python train.py --encoder_arch="preact_resnet" --model="contrastive image-text model" --dataset="single toy objects rendered from many sides on busy backdrops" --train_examples=101725 --image_size=64 --crop_scale_min=0.8 --horizontal_flip=true --translate=0.06 --tokenizer="char" --vocab_size=27 --loss="softmax" --embed_dim=256 --encoder_norm="batchnorm" --encoder_activation="celu" --encoder_depths=[4, 7, 4] --encoder_kernel_size=3 --encoder_stem="deep" --encoder_avg_pool_shortcut=true --encoder_widths=[48, 96, 192] --text_encoder_causal=true --text_encoder_width=320 --text_encoder_layers=8 --text_encoder_norm="layernorm_no_bias" --text_encoder_norm_position="pre" --text_encoder_activation="gelu" --text_encoder_mlp_ratio=4 --text_encoder_head_dim=16 --text_encoder_fused_qkv=false --text_encoder_bias="none" --text_encoder_qk_norm=false --text_encoder_parallel_block=false --text_encoder_inner_norm=false --text_encoder_drop_path=0.1 --text_encoder_positions="rope" --init="trunc_normal_002" --residual_init="zero_last" --optimizer="adamw" --lr=0.00071 --beta1=0.95 --beta2=0.999 --eps=1e-08 --grad_clip=3.0 --steps=5900 --batch_size=128 --epochs=7.4 --lr_schedule="step" --warmup_steps=290 --weight_decay=0.1
Rows from block 2 of the text encoder of a small contrastive image-text model, named by matrix and row number. Rows with one number belong to one neuron. Each number is 128 + 24 x the weight over its row's rms, rounded and kept within 0 to 255. All counts start at 0. Numbers have three digits each.
After each neuron's rows are labels from the 100 texts, of 14976, where the neuron reaches its highest value: "tokens" is the input token at the peak. Only what is clearly more common there than usual is listed. The data: single toy objects rendered from many sides on busy backdrops.
# fc1: MLP up (text_encoder.blocks.2.mlp.fc1.weight, 1280x320), inputs 0-106
# fc2: MLP down (text_encoder.blocks.2.mlp.fc2.weight, 320x1280, transposed), outputs 0-106

fc1.433:118124092123163116171111097119128114114172097127138166142105152102134153084105120100102118106132137123153131135128134070125134143090120104111164143104083104134121112097101118138110105136168134125089137132153134165098139152138172106123153107107142110186152156158125130130174100160124109128148111119150134177161067129108137
fc2.433:107140136114146149110158099126112156109127088118149119135084123114157155094119114107127118066156175145117088134117136108116165114113117104136173142102098137143134112084091121139110130110179155070111139126167095171121147132114148103114150118093141130216162135141127103131131108107134107132145157110127148143150073162114113
tokens: "t"

fc1.225:146112089107158112131109116127140165130141084117151113123148111116116133097118119087111200140129126112080140102136135135120173125127123076110167121120094137137123101111085103133122131128193171096104084117127125139153140144157104116124105150106157128118135104161149127123119127121131120102113158135131131156138136150157119
fc2.225:104125101129120141141111128143139148150165175158083151177148108139113097107109116105125161140145103080165182090136140133112119163105131098120149125160101103159108136178132140124148127137088096146071120104099140105124106154103116125089083098119102064113146117165128132146145139137112136150104114107137142152151157127090147
tokens: "l"; "u"

fc1.631:116154103086156123124088164137148130121147127113128135146102137131101157146108142089103173127098142157104155151140140127137104130120154086158117124129112123130200140132108094115119116105176175134109108137121123104154112158170141139089110089110112121074088096159089153102131101124141116135129109133144084171157142099111128
fc2.631:106140054125131115158122136110134167132148149171136142142131168110107114146115143119118125105129126109146117133191179147135091125119164131134094121124104129144145113116143121137131107127139146154112140093127143111101141137120160138136086075125095110094134131149096131137167119078208073126089124134135106108153137118125135
tokens: "r"; "l"

fc1.289:140106107105124136151111115189108124128124093106181140144109114142119136154119108100104162112101128137114130085137124108132133130141104028109137091148145128124137144121094116087106144120154139064059124137126095173132124177112083150149140114126132138167130096146122121129136136110157111179145130119144106108135146142134124
fc2.289:102118158089147117130123149129131115130142132144096115114135124146103136102127126156121118206151136122139090129139111112127123150099116084131134116126110130194131140080156113138115121177133122228059096124157113111111150111098131104094133093118098125127111108124141123129124115174174120141122133111137136143165109165106124
tokens: "y"

fc1.755:092115082105165120156095151102146087109155095135154141098115129135105135129114110105170131103099163131117111137145161085132139145133117077080161147104105128134145116136136089148126102097165156117116118112139128157153140147125105155104158126102148124134096119118121163078155094119107144118132141089099102165140137155138131
fc2.755:112112082140132093127087164098136123106157156191136153132121166093096117165120128112137162186112144109139126150125155145091099114112164114143077152119128120116156148187118134131136119118092140147090152123120157117127131148100150160115107140118096085063155146105113126123144150114116083112129082130111095099162156124120147
tokens: "l"

fc1.207:150111079140154129129115121123137109129151101111141127122099136103119174126110104106111140096099130096112084164126128097142138175137151117155121140107176157095133113105119127107145157111145171115119134154114120111128151125141109139130115124142108149136119141115126115128113073133154142127151139110112121101158181100097112
fc2.207:130142158150129140118142098100111174145120126098130109138130148143131143088126123147129082030141141113093109140126122171113124121118139191154138144126145144153140106122107139142138169121111131123194138129149096147125151109109157125152139130158119152146149136106122094135118109097231177114137145154117158088110172119066109
tokens: "<end>"

fc1.698:145132134112143153111153140122152126140133101096111170111117094140154147127142109131102125115152116127123147116146110126152161114148118095133161129151104116132150126112119091132102106157128141196100072117128106134144139151123135068158143105105132149125156126138104165135101124067206139135139131103123131131189146162128111
fc2.698:111145134127150129113134118126139158135147155156075128160148112134130088113116127137139124143152118100139162115167175144125098137128144115140101133099095121162116147166148116146128149182104142177078112107109155100100133164100110124101070078115112080103111091124111119109125141148115100125101132137122138134154116127102133
tokens: "l"; "<end>"; "u"

fc1.114:133121110129146146138151138153117116114135109130132136148106147120116148132107125102095145033106111115113100143118122132125106158162134101122126127141156143174134149126153159130116132085140174105106133132114107120154116136143110192134109102139136172112132101141095167111155105106124143135109123105135121152125154079113093
fc2.114:117160154158139121094148131083125165108145119139132108129124105145146128132117116160162086169127150146109123145129117144135125078116160163138109140079122147105109107106120102132132156134090157138180116120136149120107145100092125111132107165162125115156128140111146098125106148093145100100119119178106135066138108177127136
tokens: "<end>"

fc1.155:085119104108150102122083148107145106122185106145121148131066143128123121129110159056161152147096152166127135138130141070124124152107123129080133156121104089148149133169130102147127115119145173117128138129149126136143138134129132182080132125121146090128146120110103141107138103142084122111132103100120096198164131155146154
fc2.155:110120131103132140096131162128144124111101126127149115170108136143140125139099147104166153097095147161115113149128107145136116131140080126080136150133098109155154153185122109131101112094136152094120110148119146148178103176141118145120123150095151143031086115110130155115128124105089168109123115126105102164116139119147129
tokens: " "

fc1.279:125152109088138108122116123133146096123150082147127160127124113096133157071134102100124139140162149109125153128128134068113146148114111117111158155151091104132127139144131125140148132162147111144096138136173124157110128132138157119120120072111147114145148133167109152123117096184115154151171118095143113190165121152053130
fc2.279:116144147162129148118137115144125129137159158143078117135120112189122122066134093120120119245163104098110148101122137127129092126113125063170135123125129137158116138125127168188139148156114128168096112120123101121134115127114167086076129087123123125193176138140117112132129127139162115150109121133137153121156132154084122
tokens: "u"; "<end>"

fc1.312:105119123113140138140088132144135099131206093110121161141129132102123130074089134121118129113118146153120124117166128069133155154109131092122115143098108107180159148101087112115134133119136143141087113127166149138125145155101102144118132100117097103121134103168161131104159142175077109154132134111164122178185093151104164
fc2.312:139123115106127135119120100132127123128148119054174117134096120142141172106102132097145079085102151145113116126140131108086147153096154109125124140099139130120143110084084105108137121109134154066110113116134154167112111154152167123139106151129143123207180138124130112122138130174071141116119136132129139127151122115132134
tokens: "l"

fc1.676:125132114125151156142118129138133156148181143127115135148135126163128128136093089060110162123113125124151177160108114097127119066118130041089172079127085090132138133138111139163154161161139096103070109125122112118131141153122099151118120131132112080141187164148118147131117105143092107108106165143084095166188139134150130
fc2.676:146132141177130122130133099112121149160140141113127137172149121117132090094124104108135144138136109112099172134132144140055112115111124089164148117165118118137148123184102154158151178146076126072047132118115102133133152163108147148118121139126126098165155137133115110148128136157093124141128108131128150124150152130058124
tokens: "<end>"; "h"

fc1.672:126108077071150119150096126143155100117184115133137144144106147092121145105097135073094154115119139142137127109102138080120145161109125105145141128110107104139138142118101122105108106119168167091103152137115120154103129154127147132088140105070131093165133122148120112124168115198071106134147129092123095166199104134107114
fc2.672:108129111110138139137143110123131158115157120098154135164099141134138174102105119090129090094114161145123094131146150122113123140108131104130145142095101133156139117079084114129121129119163167082107130116135140155119135157116162114120110112096130115177182130136117093125152113130136104128108155126129133128165105131094122
tokens: "t"

fc1.546:117137118102147111118106173143152085136163109140130138132098110119121149129103142123132198128105129137130110152123108106154150160143146083127135146129155134130169156118097102122132107097177162147091116139143110104170132147145117136097137100094134162097109094126111181111122112174125146100136097108125083181167124117143143
fc2.546:115129089122134099117140154134133105132096163163129137108132176098119121163144129125101164169122134124144099135186186139175100140146147099136068133136126125100155135125152115139141098128163156173093108116122150106140115156150148138121103064119103133089115154123089155135141132112190056138095126125128113093137154091150133
tokens: "l"

fc1.559:114153145116135135128094109130118117147120102146141141110060144119106120104159111097069193058129133108145107153107147109198154150134149097165146115164131126158142126120161136114126170130170121123083152131154108109115148131148179163087139085142144118133171125127117124129139083115114113109156154096118155166098139156082137
fc2.559:138124090145122113165123151116136129116156145130138127120142123145128113160133140138165044230094066108105145133176124174109104097117161106121149084127134125121133123109129129137128120143062147160115153105102170122108134124104143111148093186129131146085085131127146130135119140130172119133105112156127117075164165128150135
tokens: "<end>"

fc1.497:109133126116127141133103125173135106094180116141087174148119150113123163114117134148119148099159139123149095113129130093159125129135119086108150155133136124149149153145135109140118088094133111153093137173140079170130121151105136134125172111105112110112113115151128134116127103155104113146129099090135113179149111137114126
fc2.497:122160116100141120107130116103126113130112140167088116123109099120122151153137144121126099126128131136148138176146126135136130170156168175124147139090134134115118139116136106120142105155144161163198114112133186079099129094147106092106102130147148142118154139081128160127155129147099169083084090135106128140138067137166137
tokens: "i"; "l"

fc1.210:099093105126080146131093114148149133134178135107108129123127148134131115140130107115145136108097144114107113113099119111119106164113137088156154114115107145126136172120075121118135093145114093085088096151146099126119123135100103143178110113120138118154130127125156133161124113137085112092179113142130089177144149143132128
fc2.210:096128124148118126136118118153131123134132161145094144133142134122114085115130109127135162202141137120145140106153150139148099142129122032142117116163119112105160164152129118148128127139143095135000111119109138118128103148117142137097119089124108110087139108124117148116148145142105124152087120119148133167143106107084139
tokens: "y"; "<end>"; "f"; "i"

fc1.325:126141081054168135141123116139138131117160108117108147176123134078128110129114131106104144085134135127153136127135159124135108163104133088166112147134083090129139139113086123098125145132179161081099156115113118144111147171149130151110131092087127093172102108144089132099157105170120095117130122082145102187200110103083139
fc2.325:109132089141136143133146123101128187131141133140169123164113146135126144117106134110137053091097153138120108146165163146099088108113154127132136132109089134186137110110118119149126135127123169099147140105130145131124143150112172120134076093119131125130157131129097111130159113095185118111081124143123126117149124136110123
tokens: "t"

fc1.429:134123075074148110140095117151133122117175110129116150156093138083101149108099115064096119122139115118148141139125131060158164164106112087165126124100107103144155126113114132094118107128183163127098127127144138145120154146113133129084144114098115075174130115154106110117130130185105108155158132081118106195206102124106128
fc2.429:106119096110131132142128109128130141117126117114156140151110136120116154117097138099133066064105155145126099135148159138102120141113132091128144129108090126181149130082095118131112125132143167090084145096139143158113137148111158120125095112092136111171179122126113121123158114150136126131104138117142125139154101123108136
tokens: "t"

fc1.111:137129093093166107144093126151115068124141109125114159143108114072140145150119154069107182130084108122122111142198127106150150161131106102115144125122124122110135150112114110112111126126170134142079104161121119164144134169123118144112119151127185136153137096128115164096130119163080111146111119082125104173183126131160092
fc2.111:124116182084135119127135135146134139125144124047139124135133138136122139085114110115128148158133145120107118125173142123131133143130107072143095142142126128153159138127096119144101149128121130179059091145136104142137128176135111150113130117117106143099107092107139124111119119114152091154151182101150136111141171114102120
tokens: "l"

fc1.185:149129144092120145121124128126153129108123094088159114105112143122135160137132147114121147102148121119109124134143109105136189137137097083112144126101136155163167130108106131110098099142142133175089143125172051105101160159140108171148155111134134133159108113138110112155146108133158132132131161094143117140104121131127111
fc2.185:125116087105136105147095152125159100115149179165104144123138123110103100133099136123142115227142091110133131132148173142145090134119151081133115093142099119143145146115133116143128117165130163158084149089117144130102136138120147135099086117099119075111110123118093139120144138195131054135115107120143119145165124113118144
tokens: "p"; "<end>"

fc1.588:136135131120133130129144132134141113103177106081135152171095140178180177099127112116144145125101157132097124136152119093118128132139118113120138148110141117127138144097078109122117089094132172117067092169117130150166111178117151148149154154114143117144140131137163109100102136118073124119150123123138117134143121131135146
fc2.588:130124118123114140129126137147133157099178118097141130160110120143144178126107121111142128128097158144137153131119075085114141129096127098113158149111114110102118132104076115111123108106128136087074112151120137123143109143102115140142125182124145099126153141123169114111105152113041150129123150124126121149142090153155148
tokens: "r"

fc1.201:129127130092129109142128149150148117105185101129126153170118141155131153113073124107153147111152119139139125084123097083106137140121110069126154133155113090128139153120104146125121132074110109126026128117132090201156091145119124112124140122110090127154122111172100124107168145176123121181154109111161096135173085099106153
fc2.201:140134121075140134093121114119120129121130106139091130121124114087134125149133138142101164077143151125160098148112096093112185180142132190124171151112126127128100151112116119087139101132162124171139114143158141089122138058124074130119141136142133135116101140100155147126121129166090186106135170101109138163135095129131118
tokens: "i"

fc1.453:165137132117142159154147127190146102136109120111109120142105090150159131123097135096146124104112121137119154106119099121125144148132080058085198106147127129146119123111130122131121143137176146091076122140134133162168113177151100103119119110112170173138147099138129162111131098148114157139143114115135136158134120124176120
fc2.453:110094130136113100104133154148144074137074164127125116089133146128119107169145166151136106140098122106139123135124148138133116143169117143079112131134129100142107144124181131163107069144118117175155124127121135118160092114143121116142151125135152167086091132092110173125140142150134170108113121107119107110087155091192142
tokens: "p"

fc1.603:111128095117135126141114135142128131103174084130148133140107103148136141084122116079095149117130176102155138116145089050154153147109097108139185145138084092164140114106113131134082160150175167110122138124174135097150116154150151122102111117092155076101153139139113107069120116159091118101155090104086106189141092116084134
fc2.603:134128164183118112127124133122110113147117121133163131132135118159143117116155115133158093255117096129107147130100127121078080043113132086125135111135170129137127114124126127177154167153070113120091124126136110105139128115114175117144130146160134118145169137145129121150127131171075126130126097151142152132099140142137138
tokens: "h"; "u"

fc1.108:110165136114145144102147134148114153113126094118119105122120123138152131111158115116147183142154148133146113111155113121162132097082100122113105143102112114128174133132144084107140120127195152103131113135157117159141130143124129126099162108133118125092117086147146093107113118108110104118158157139136135198122066165149117
fc2.108:098126123129113126125129136138158138110124142140122112132128099166129108151107157149180063142110133116141149129110083140139123132131141134098128124101104137133118114117152102124121114113082129147146125099124182093114102119122128081145114169130128128103128114134150130136130152075126187109106080148123122111113103157162153
tokens: "<end>"

fc1.264:133114103126147122132117136153142146125157116106115134125133077118149134107124086107090140135133128135145131093125145096118131141122108079149177146125097119107155127134102120137115101173188132137080117158152107162103162174148098107124120094113126107138191084129114139132145110158133119152130137109139109165147147142110111
fc2.264:124134096141109131152110109147134109159152168161075139153126135131108120092113140112133070129144129104161159111162153148126100167127132093122137116154114111191126147169173137169134113148107108142040122104114135105133110121133132084094099079122115102066121123141093158139155125179097198139062095109144123166143115119112138
tokens: "u"

fc1.56:109119087109159142114103146126133107112178110142072117102099140107091167104144133097135137132156124137114107131157121133156128141107137081118137129109134111148171157130124113114121130147191192136127126134154120156116130152117089136133105123118122146117116137116111140127130103127126122136123110124127109187184081113112148
fc2.56:114115154126126132113120153118122179153125134117147103132124123177128135109115141147177127099096141127094105134147123171102098075136135068116103120128132131193134140146120118135116129138092155148031129147136134117131134123103130180137155132127112122051104099115148118130104126074162147124132172126128133088132169128136133
tokens: "r"

fc1.522:147136123116167130153128117184147071123112089129127140117117097125138137125141122124101110145139125123101121130097094104148159121124089065136190112162127142077134117110095073148106119138168116117064119143114111170168137153170122097113143106113152168179111114151118180112114113149150136147148094112130138144161080123145082
fc2.522:125109138160119128075159145147131111114072149157142125106127129124145123185124163150125131108093146124154110136079124126133108112137132158085097151107125116142101145127167124153125084117113113137183125129119144115159096111126122131153138132145135152087124135098126149123131149091113151108122122127123129098050133112205146
tokens: "p"; "l"; "<end>"

fc1.258:142125098153112143130075153137136145104156124109119141114116142161113150096137118110142146138142128126092119100146119117133135095142120076130095104108127132169172114147126136157100107114156154163090138135153108175129164142120121172135148119103107135124156109135119111120102100081128093139142131129136115168129134181134122
fc2.258:085124153127128126130120139114124129124105140151132116112123141130107115131133148138153108133137123127119088120120157148126079086112128083117115096126124116193140145098139129157084129167111123147048162119141112144099145077101170146113153110102133140128123107105100127110150120171141105128128138104148132145117112116133144
tokens: "p"

fc1.236:107160086111112142123106131107114099152161148166096165130133154070136106123136133134152143152120151121136102171131136113097111139133122119110152133137097101113139133171151125138105093145137108104117147134141146113150171112109128134082127121079150075120123137134115179139086148208099150106123091108075111178136119139120139
fc2.236:128143125131117122129100144132121120127170167135094124160124140136123136115127104092143150222144110118125159120110131124104094101079127084135117129156139110128140141137106150130135139144102140102045134138101128129140108180128145153088145173106131111149151133146139119111128139173010075144135124112139126138145123122113132
tokens: "h"; "<end>"

fc1.757:134132142116124114132086139124135153102133114106145111105120114164118138102129116112091180115145116140100081134141129135156158090127133078110115095156141156169150121131136127121121156132138143149083128130150105143132154144126146160113150123131102139120165101135157073124108079085164091138124164123137135097156173146141112
fc2.757:099114145117125097128103147106138106125125161118114125089135150113082111134131141156145084174156124139118096128130141137120107113101131124125116109116122112157138153108146127152108115174098124182130152103155115145087130064103166112120160111106111125128112127097113138101148126192168139118122130113127122110143125109120150
tokens: "p"

fc1.722:180117108082136131155126156134115120139154099149114136139121138129152146159130125110131166176137114137145151133124154134143124178137094089125121138157109115077148158114115116116098089122206181135105112131093105159161124160148116133090113163116164113126127123146131167105123149144126101148171140114123088121174114104136101
fc2.722:102141143150118125113108119132117082139089177110103100118136122123083085126144126115132138151180137121121157113108168156117117157146126086133130126170134122133143140128143140154131160123098140114022158087142117123122109123151124131089152123112143151144142135126103150143151130193092144138114092110146159159117127103112119
tokens: "r"

fc1.275:104144134118138115137096124114095125124139097124155149109130150075131125123145102114112233134150162138148105123148135096139154132055108138147104152108154121101139121138126103111123118125183115114127147150151111149086154120109123148102171102142125102134156131105118110124128115144112099105174170139125126144126098147099102
fc2.275:105128132143140129117166115125142122134079141156106118108142093125135074135144142168136101139140133132131141125121155140120112103158126143117130116121089128147096120129162116138121122176142114150180113101141153114113130065117118091146104098122131142122093123105121140116134141153143158117116112131119140130112099136160147
tokens: "f"; " "; "g"; "<end>"

fc1.572:115144052113164140134140089141133080106141085116117128118126123154113140114105109113154135132141136114145146147148145057128117160159120111106113122102109136092135122110092122135137116100154145140133110132107112121112166172131074087107131158116136163154108124117134182136129113150123111122107155094109093141166084106129097
fc2.572:115120122152110131142112136137131120097100145133142140155132153136124117159133146123132158132099135123151126122067108119116129124150138106120087124144142120109138136184116143100129114066101116065024138118104131119137085121120121179129172138147129118115126132129120102132134173146067141139140083143152134130115109105125138
tokens: "r"; "l"

fc1.65:128128089123146139104103109118137117134171106115130138152073144154147150108111120066124163091067122164100156132169141125132116134123141106117132142107138127131137145158102117138141142082154158092116146147105112155139141153152121142108129114121155115123143136113123118115102101133110129110120120130098085170156144116113104
fc2.65:116117173111158135085170108121126135132116121047143082096101123162152143097125105117126121144124170175090087141126128114112146126136098165124103155077115131119138119121106088140123119135161153120205073154147138151122147120141127085135138136149134145145114142079149109121093111122137162102124183158086149134131150135137111
tokens: " "; "e"; "<end>"

fc1.178:135103098128169131132073167128133110150159117138157164117105115148125157130112093103157176155101125170108101165187146122176113161152120115111094137097173109084155140104095136127148140119134163147085121142100124132138151144158124142118124119137154137114139109110117155151147091109127103121138119136126095130199185112100123
fc2.178:111101145120137117175151129136129139137136124101161167138159147105129127089111131117136143137121138151110130119187155141092119116114106115132107127135112121142174131166105103162123135138129122114124104130143108169136137163107177124154105102103106105100149133132125111120125106162183089142133145140131138126149179102086125
tokens: "g"; "<end>"; "l"

fc1.483:116108098146124114145118135145159145111124099135149156153107114082123178106154122134115162118084139140142125126176120097137151137110152100138154128135130158167158138152119092119114131130148163132068089161114137147121112185128121136158106100130117123106145102127171096075123126142093143169111128103120102144159121121150116
fc2.483:068115111121138128123097149132127132125178128147128154132135150133116120128114125106149167174130155167166105132158109123142099164109116124108110151129111113099154140156120119127122107073154119088052133146123138131116136127105105129096119130134126110111145137114151140151110143085064093115108122129113111163146127168135131
tokens: "r"

fc1.39:131111142122152094142123125170138128134196126134151188161138138116108148090106126120131141097144164117147145124138098055079177168136120117119170132136101101143120119112118090126139147124163099153122122141172123133144132118111136118114091087113079116151149134128133140107160112161128114122135157095140088170226149101102150
fc2.39:129140121170122152136148110127132153150132152148119102160138125154111114090124134136125061097150107112092160116127138165114077091140121147149139117132134135193150130144130150197142167142071141120183145113131090126138117142131169129141119108117128136118133121142093129138143115141187154131110088147135152127103160135072125
tokens: "u"; "<end>"

fc1.494:160091134073140140141127107121129161156122098117110145125123100131138138108145126168126158105121139131106161172107147120123117113104141104126178101120135129156132140163152121138120122114133124117086129154108076108117161141138121165094078103110128104086150139118132112109172106110103124102145115121122130150173121145116124
fc2.494:138144145186117135144163107141126151160160137117124126157140116145140117102124112106138126130123108104123221121111121146106098121096128055137177095148120130124117125151095141180150173126077105065056108132108104113156134168127156127108086144129135103176170143131110131135118129108116148141097093143136151125139173137087130
tokens: "h"

fc1.302:131116074109121130118092137148160055111150114173119159136095117063074129107096118108091134093125125108149127153087141087121136160152132113148108140140130145139122152130108127148142116102139124110105173107150118127103112162145100141117137132116139127122137099145096156104156109172130099150128087094159090163165130099075118
fc2.302:134153134142111115126097158122116170126154155120125111144141125166121127134145109135121140255203106104119148117150114147122091097104134093149107124131131135134144101086113134125132136162120129183095151126119118103114121147131160144106121114120098116076130143121148099142126139123142053137121156138149129098143109136115134
tokens: "i"; "<end>"

fc1.384:151101119109142159133145164107112088069130107078116165134147121095145160174140145075091184139081131125102104138135102134137151122101140077115132122088123149113130139121081090088099100125144186114128165149104112181150149182096104163165134147103150128180168097134146132117138121149114089139160123071123112147144121123171115
fc2.384:111120122139135142125158131139126147137102145149154151156123111117135115112126103094110192150093158132122125104130164127134088113148113044127145130135095120144112141123117122127116142138161131135059119124109120131138132144110118168100084086089128108155151110106122135120153134152134048148121186075147144125142128107125128
tokens: "t"; "<end>"

fc1.563:114102103091119100157126183135151132103145106139131153132145157081147120136133161125155134078106151155119138133166140114121142145112120053116149118136106087133145165144112116092082097135127134114051141132113115141140141151112098165129112132088132127128110089144147141096137137140154113149116116098121083117147109102110144
fc2.563:152131127136088136156125120151133146140155165129099136139162129141132113133119114133127071078121097076137155096097118132082132147137135134121161101181134113128095128128112156124135136124081083159068138116091108130130115120118130119139124146144109135131110141158131137141139138150141185151132118123135137109131173091080131
tokens: "g"

fc1.48:121152084111144102163106108125107117118101176129107132121123128136149101150129134139117143148091120118163164109112074115100139114097137105161208108151102125068139139117132165155108135118168096139092076110146153170141127105138090137092134113137151092133134113122150160156110136143142122114143129114164133110148128139107123
fc2.48:107120133167122124130124113148126122140131161132109135133149145140116092121127118119148170207123119117141151109123154149126091140136117050111110113158126102087131147178139126129143122128124109084000107123108147135129118142101126141106124140139137105122159145122140151150131148150084113145097126127130164151132119122120132
tokens: "h"

fc1.150:102113116079132175133127143152131141092141085136090135125098113099148135125127131137142149128151118159138126117133132112175149131122120070103134109135115138152161124180110111089116134137155160130134118144132081163137143179153100158144122124137136123131122115158152153133122105115130135093172157089119123162159125129140093
fc2.150:110118093144132147151102113134132116127124143184120151155142094111107074148113138109141148141117117107173168130067139144140127147153124067108160111128085135100090126186141130111133113135144123103042168101104161102101136134107129127105112119104141085123165118120104135147150143129096136133126089125134131170135103126149134
tokens: "h"; "l"; "<end>"

fc1.766:132132128054154117121090151099135145114140118127089124132115117083113132143119121108122148148144128126151139114177128121164130140109113100135136157121096126076186149125113100122128117153187180139109130147131118121124159150125088140117145150097144096107142070112114155124136098127147078124177154065147118151174107144113090
fc2.766:117112097147130144122129123123139123121069142164147129136128084132116096164126165125142141085086117125145165136089126138138120119164135061100175106128108129154096121171155102105115118143127124120086133107118187094115117111124111124136097139104172138105138096086126150126152148093095174110105102114132138148099097144188142
tokens: "k"; "r"; "<end>"

fc1.322:130094074128139127142081122157122123130166124127110129135079133125102152128122115098105122084106126132105087134156144150141092149142133064139116116113167153181176157092108129121127132098159174126096157140133111159118141119121118167131139095106121122112129127124101145132127088128136121120112112118123102166172125104081130
fc2.322:152111150147132132111157143113125154159121155120141093122141129166127144118121127172137083135121110119100101127146138151077098077115134124124122101140124130204112121118139132150143130181096150180149115140140125120133135097086135132159140110140112138090077135110133110129104121115169158123112160137127159090145172123135121
tokens: "r"

fc1.721:134137105117142141120114129124124135114136052132134138087085120132146140116125132114138144105129120119116095183156122117154139134110128115120161146109128135144136104099130094161132123146177174127107127169201096122155159116137131134137122112130150161136117146123134130139108085093177142145136136141121137158114153166115107
fc2.721:112120151122102108145102156142137136115170128090149166150113175149129138125102129079134163118095154120159105115137115133116120164098116098106112156131123111108162138096105144128110109058113100138065141125102112121137108179131158122115111115137087132099128118128136126118143143084163105137112142131143086103133167092140151
tokens: "u"

fc1.591:135157078120133141159117140118145105088126107118132134129092122128130176137103127126114167135158157157094127100135125100134144102129136101135119137123140134126153168115111131121140132088182192121109099144142113164118162152126125148106126095097150119141123120134095139122128109147111095125094147109099136173143101128096130
fc2.591:107116156117117133173108134155134161120132140124098140138132102150105126112119143107137124149140114110137164102137111133091122129120128027113172094131113125168138139126114127141118116137096136150000122101135119114104110141080151135116128115107107102106147095155133128138143128128134126156133098117173141154163135144125149
tokens: "t"

fc1.63:132146073080125122153090161118136132111130133140124121158101147120106133156113133063117151092134134139148119133144134174151128190134138100113131119114114118138159158136119126098063103103161136135122172116083138149124129166159125148088141124080122113099123056144093145132184144118138078103118125111156100143132146083128121
fc2.63:119141136162124130159114128110128205133177124154139115148120131155119143121131131153127121150139140132121147132141099138121101068083158175157090142087131147137134108095127113131136126127109124135151152130129145091105131144111169117147110096162083103093147139142143066123124127046158094123113129200133109093121105170131136
tokens: "g"

fc1.422:098113110120148120107124134122145103099142082124152144105098104151149134120124128118166121200118139150102103124131157077118153109146097086098147124098117118083140111089140088170108108128150165152098111149182106186144114129109117090127153137107148144164129136111121137124102120132106128111156108117092111156155113140179104
fc2.422:108169125155132138123138113105103150124115093180135137120093142120138139142145127123133141108132146144149120133102124142144099101102157095114108129118123126126156141150132144126129135105119113060035152131111129132107156096114141136109125131142148105141147119156101124130142136092100093127119104145138122149108067144129124
tokens: "k"